From a checkpoint of a small masked image model: 75.6 epochs.
Rows from block 3 of a small masked image model, named by matrix and row number. Rows with one number belong to one neuron. Each number is 128 + 24 x the weight over its row's rms, rounded and kept within 0 to 255. All counts start at 0. After the name is the row's rms in percent of the matrix's.
After each neuron's rows are labels from the 100 images, of 14976, where the neuron reaches its highest value: "peak at" is the part of the image that holds the peak. Only what is clearly more common there than usual is listed. The data: larger renderings of crowded toy scenes. In brackets: how many of the 100, against the usual share in percent.
# fc1: MLP up (model.blocks.3.mlp.fc1.weight, 576x192), inputs 48-95
# fc2: MLP down (model.blocks.3.mlp.fc2.weight, 192x576, transposed), outputs 48-95

fc1.82 143 [124 152 126 179 116 122 109 101  91 124 133 132 126 154 118 118 100 102 115 146 166  97  73 128 101 154 106  90  64 112 135 143 102 147 156 126 125 122  98 151  64 111 103  94 122 120 111  98]
fc2.82 147 [136 122 142 122 195  89 143 158 122 128 121 114 125 124 118 104 149 126 121 119 169  64 143 131 155 134 166 131 137 142 149 153 122 133 130 129 100  81 180  96 109 135 146  87 137 156 127 107]
peak at: middle left (30 vs 12.5)

fc1.266 136 [121 121 165 138 141 165 135 101  90  90 127  98 162 148 150 126 164  95  88 179  90 110 118 116 147 116 154 140 127 142 152  95 134 118 116  82 128 134 119 142 103 120 116  73 139  98 101 179]
fc2.266 118 [144 120 130 177 139 177 172 146 148 117 100  81 111 160 157 126 161 113 154 144  90 105 155 123 135 125 145 108 128 147 146 126 148 116 129 107 159  94 118 134 112 121  93 127 160 141 135 108]
peak at: top right (36 vs 6.2); middle left (32 vs 12.5)

fc1.10 117 [131 132 119 121 126  74 120 102 133 112 138 101 120 144 127 117 121  96 154 116 110 155 147 116 136 199 126 135 138  82 157  92 116 137 125  92 131 120 117 184 160 147  95 117 116 119 177 119]
fc2.10 132 [136  96 111  99 124 131 130 134 160 111 119 116 139 118 139 137 128 109 135 170 141 167 134 117 159 175 136 140  93 143 116 140 105 132 117 110 133 156 103 124 133 155 119  85 115 115 153 112]
peak at: centre (83 vs 25)

fc1.409 119 [110 105  97 173 147 130 141 116  88 110 112 142  89 180  88 101 137 110 133 136 170 130  92 126 141 159 139 123 167  66 158 151 146 168 128 123 137 125 131 111 113 138  84 111 113 135  88 155]
fc2.409 109 [ 95 116 141 145  84 169 139 132 114 132 147  95 133 121 180 152  96 134 135 105 117  97 147  91 104 127 113 118 144 117  94 177 112  94 154 153  94 133 141 153 138 123 104 148 140 111  97 115]
peak at: bottom centre (55 vs 12.5)

fc1.302 081 [149 115 151 107 123  89 174 163  94  93 110 114  87 125 133 114 153 173 159 130 122 138 138 154 130 136 120 152 112 142 114 137 123 120 121 113 166 160 123 129 131  89 183  72 166 131 121 150]
fc2.302 082 [115 165 138  74  86 115 126 150 140 152 126 136 131 119 168  90 134 113 161 106 118 134 142 135 114 114  92 159 166 164 170 143  83 125  89 173 119 112 110 119 119 105 126 108 115 126 126 166]
peak at: top left (79 vs 6.2)

fc1.16 039 [ 89 144 105 146 129 127 154 192  82 112 118  99 117 125 138 150 148 119 119  99 106 141 143 135 148 102 133 129  83 146 122  98 157 155 147 140  68 148 113 135 139 156 159 113 136  89 115 145]
fc2.16 039 [117 119 103 155 129 128 126 163  97 148 145 133 136 148 144 139 123 119 119 103  92 158 140 141 112 134 127 163  99 143 141 107 166 129 135 148  99 130 132 125 145 173 117  93 155 105 107 135]
peak at: centre (73 vs 25)

fc1.393 053 [121 124 126 133 146 111 126 133  97 100 141 103 167 124 137 139 140 100 146 126 102 166  98 122 161 156 142 102  96 122  99  92 146 118 157 146 106 119 127 133 134 150 173 144 126 163 139 159]
fc2.393 044 [101 112  91 151 143 102  75 164 134 127 160 134 149 107 146 104  95 101 113 126 132 127 118 161 190 150 123 144  73 138 115 115 141 119 137 130 128 143 145 120 130 160 176 148 143  85 172 131]
peak at: top left (28 vs 6.2)

fc1.496 125 [149 121 172 110 107  96 161 171 165 100 110 149  77 143 130 136 138 155 136 115  93 146 117 144 100 127 108  88 145 105 151 142 101 125 129 113 173 139 132 112 114 134  78  88 154 117 135 140]
fc2.496 145 [139 123 132 144  91  90 113 157 103 144  73 102 128 141 145  97 156 134 110 116 118 116 106 147 137 109 122 126 141 106 148 134 140  82 144 147 157  88 165 116 126 129 126  76 108 160 116 145]
peak at: top left (100 vs 6.2)

fc1.325 091 [124 112 167 137 145 163 109  87 143 114 115 123 146 121 141 105 155 111  90 136  88 105 130 130 119  91 127 120 140 124 162 104 135 121 143 146 141 137 180 132 127 143 138  82 120 167  88 125]
fc2.325 105 [120  87 155 120 149 140  70 114 139 142  97 154 123 132 163 124 139 100 148 112 106 122 162 119 104 166 103 139 136 119 178 156 153 154 135 125  99 137 151  82 149 124 121 122 168 141 114 122]
peak at: bottom centre (46 vs 12.5)

fc1.513 063 [121 122 153 161 161 141  99 113 117 157  95  81 130 155 108 133 106 120 152 146 104 117 118 128 174 171 128 107 108 168  86 113 124 115 126 145 136 112 149 110 112 133 101 133 125 124 158 199]
fc2.513 055 [101 136 111 138 119 122  86 121 130 124 141 134  81  96 168 126 100 131 142 155 151  88  83 154 163 177 121 140 114 151 125 149 128 136  97 123 104 111 112 140 126 138 101 166 153 130 158 145]
peak at: top left (76 vs 6.2)

fc1.382 108 [111 159 142 106 120 140 130  98  80 149 131 109 135 133 113 150  99 107 153 120  89 122 130 139 113 134 145 132 162  99 166 152 100 155 150 167  96  89 162 193 116 116 133 114 112 115 156 155]
fc2.382 095 [111 140 113 126 135 142 129 122 133  87 109 159 118 145 104 135 120 142 146 158 143 112 115 170 141 104 146 126 103 135 137 142 127 111 104 178 121 154 113 112 132 103 124 146 129 131  98 156]
peak at: middle right (40 vs 12.5)

fc1.63 138 [185 131  75 117 133 163 138 146 152  92 114 169 148 177 111 101 131 111 117 141 113  91 135  84 102 131 109 145 139 167 145 137 144 142 102 123 116 159 110 146 118 125 111 151  92 151 141 131]
fc2.63 132 [145 153 103 151 139 147 138 132 143  99 109 158 106 107 138 124 131 164 101  92 153 123 144 151 127 148 103 122 140 156 131 162 133 112  98 113  65 110 136 191 115 131 126 119 148 118 148 120]
peak at: top right (25 vs 6.2)

fc1.381 034 [102 121 140 118 168 141 127 119 114 136  68 109 139  92 132 103 115 132 121 135 147 116 121 135 143 136  73 116 135 132 138 130 120 151  80 106 134 135 150 109 177 119  91 139 106 168 146 138]
fc2.381 036 [109  97 138 109 162 149 110 101 153 141 130  86 118  99 154 116 105 118 142 120 108  83 124 118 175 137 112 107 113 176 124 148 128 140 125 101 129 155 148 120 158 119  87 118  92 137 121 150]
peak at: top left (34 vs 6.2)

fc1.96 106 [113 181 164 110 141 140 145 103 115 127 136 120 133 102 132 113 148 133 107  86  78 147 142 125 118 136 160 116 165 165 113 160 155 171 115 118 143 129 128 124 117 132 106 122 158  99 114 142]
fc2.96 104 [139 170 131 154 151  61 114 116 115 106 100 158 114 146  99 145 182 113 154 157 117 152  97 148 102 130 114 142 155 156 145 111 121 145 127 142 128 119 105 159 172 119 108 120 131 132 102 147]
peak at: bottom right (28 vs 6.2)

fc1.416 079 [154 124 101 155  91 167 155 120  95  94 114 118 103 132 151 157 103 118 143 155 162 131 150 154 162 114 141 121 107 126  95  80 137 107 106 151 108 154  97 119 100 122 132 109 137 134 157  83]
fc2.416 066 [191 113 124 115  90 159 121 171 106 148 137 122 129 145 136 105  87 117 147  83 130 136  99  91 134 117 113 126 108 130 135 113 148 129 141 139 156  94 152 111 126 135 109 106 138 141 119 142]
peak at: middle right (31 vs 12.5)

fc1.104 101 [124  96 112 155 140 114 131 201 117 117 152 119 122 107 133 150 162 113  88 142 105 104 160 129 127 130 156 120 100 135 142 135  89 119 167 168 136 136 133 111 158  93 103  58 130 118 168 134]
fc2.104 120 [101 118 128 125  73 124 137 175 122  96  94 173  91 134  76  88 135 154 132 102 153 149 115 150 142 105 125 107 163 114 128 104 149  94 123 141 148 130 105  80 130 117 129 110 159 132 117 157]
peak at: top left (93 vs 6.2)

fc1.15 075 [106 154 101 127 131 158 127 156 100  90 125 142  90  95 165 143 135 126  88 117 117 118 111 115 130  85 142  99 114 135 137  87 150 149 123 141 108 159 125 149 161 139 138 130 147 102 121 122]
fc2.15 064 [125 131 112 139 151 173  94 120 111 125 153 129 114 148 151 123  98 151 138  79 134  97 128 147 102 145 136  96 126  85 124 120 130 166 135 146 102 134 144 120 153 108 120 128 133 129 128 112]
peak at: centre (68 vs 25)

fc1.249 107 [149 111  85 152 157 122 128 167  53  86 137 131 125 123 102 118 133 169 128 102 102 104 126 122 119 122 106 123 120 150 118 101 106 145  84 108 142 133 136 130 149 123 184 124 125 113 136 165]
fc2.249 104 [109 120  95  89  56 122 121 126 138 171  86 139 158 101 127  80 148 117 129 123 140 153 138 123 123  85 119 145 137 134 174 136 146 118 146 137 104 113 133 129 122 101 143 106 146 135 124 146]
peak at: top right (25 vs 6.2)

fc1.219 082 [121 154 135 129 128 135 129 117 177 136 121  98 112 125  97  85 118 149 149 101 155 167 122  86 104 149 127 138 110 118 123  85 114 143 117  89  94 123 138  94 125 119 121 173 138 102  93 128]
fc2.219 073 [113 174 121 115 144 136 141 114 127 119 124  86 116 124 157  99 112  95 116 157 162  90  79 106  93 145 132 110 153 109 123 169 132 155 104 126 127 118 109 133 130  93 125 136  92 163 113 145]
peak at: top centre (49 vs 12.5)

fc1.73 048 [ 97  69 120 161 138 146 138 139 103 131 139  98 147 115 106 158 127  89 114 131 122 126 108 135 148 178 128 113 102 131  93 115 181  96  99 130 109 123 130 140 105 107 114 133 149 104 130 126]
fc2.73 047 [164 101  91 140 139 135  91 118 155 166 154 125 120 120 129 163 129 145 103 128  83  89  83 118 113 153 126 136 128 164  89 125 116 131 133 125 118  75 124 136  94 125 154 140 115 128 132 132]
peak at: top right (87 vs 6.2)

fc1.444 069 [103 129 110 145 121 107 135 152 101 138 110 120 139 121 110 148 136  68 105  99 117 146 148 140 146 146 168 122 140 138 113 104 110 123 156 170 127 127 111 104 112  94 169 122 138 109 121 112]
fc2.444 080 [127  90 120 144 136 132 118 144 133 121 175 147 112 122 104 139 133  91  78 124 126 130 133 132 150 139 187 127 150 132  96 121 116 132 139 121 142 153 101  90 132 126 163 154 133 121 140 121]
peak at: top centre (86 vs 12.5)

fc1.237 137 [105 132 100 103 158 110 153 120 118  95 162 129 132 114 179 109 126  91 158 145 165 139 172 195 147 142 126 163 165 135 131 103 141 108 156 114 145 103 109 165 146  44 125 151  97 124 125 113]
fc2.237 117 [147 123 161 128 116 144 154 139 133 145 126 150 139 129 112 156 138 153  95  82 107 117  85 100 167 116 111  82 128  76 128 135 126 110  95 145 134 124 117 123 116 128 132 107  83 164 102 179]
peak at: middle left (30 vs 12.5)

fc1.220 101 [152 109 134 142 132 136 118 150 149  84 139 133 121 158 129 108 148 153 153 131 109 108 128 131 105  99 172  71 102 115 142 113 163 168 114 103 137 127 114 125 126 140 163 181 166  51 121  58]
fc2.220 119 [165 101 142 145 119  44 124 143 122 144  88 123 142 146 114 137 121 134 139 117 120 136 116 110  77 146 154 138 129 172 152 150 159 134 107 127 159 111 127 117 104 113 163 115  93 100 120 151]
peak at: top right (68 vs 6.2)

fc1.47 047 [ 92 103  92 128 128  99 130 180  95 108 113 110 171 120 129 156 120 140 110  86  86 148 131 107 132 130 130  98 127  83 105 116 140 150 158 150 102 117 129 150 101 115 192 127 116 123 112 160]
fc2.47 041 [134 114  92 168 122 112  87 165 113 112 166 148 134 143 126 137 113 168  95 102 124 132  91 157 134 166 140 128 141 112 126 103 144 108 122 122 118 142 140 114 118 150 153 142 175 104 152 126]
peak at: top left (64 vs 6.2); top right (31 vs 6.2)

fc1.515 088 [118 139 149 135 140 119 151 154  94 111 102 140  85 118 172 110 100 145  63 103 132  78 104 157 127  99 172 162 110 154 138 172 162 149 138  69  98 157 115 112 153 148 145 147 117 107 118 128]
fc2.515 110 [140 145 111 133 113 130 118 146 113 129  81 145 131 142 122 113 116 165 143  84 101 114 117 141 133 135 124 121 108 150 162 131 155 126 135 146  73 153 100 112 116 148  94 117 108 121 116 113]
peak at: top centre (92 vs 12.5)

fc1.319 089 [129 163 134 118 127 123  97 137 115 138 151 109 119 102 137 105 113 130 135 129 161 121 135  81 144 114 149  90 104 103 112 129 134 139 137 101 117 109  99 152 100 144 104 140 121  74 135 161]
fc2.319 096 [127 133 120 145 122 156 168 120  95 110 171 113 157 129 107 119 107 177 137 153 168 151 107 151 108 102 131  88  82 110  85 138 149 118 105 116  97 167 123 128 129 165  85 126 139 131 115 111]
peak at: bottom right (45 vs 6.2)

fc1.235 108 [ 83  79 159 107 181 124 140 121  82 127 113 169  87  70  99  84 155 130 116 115 112 145 170 126 113 135 136 163  99 129 139 147 161 104 136 127 118 122 122 144 137 119 149 110 147 138 119 110]
fc2.235 108 [112  95 119 125 166 126 107 162 115 107 100 116 108  84 125 139 154 106 144 152 155 124 152 101 126 190 136 132 120 128  87 128 121 156 118 124 144  93 140 120 129 122 118 157 125 128 106 135]
peak at: top centre (42 vs 12.5)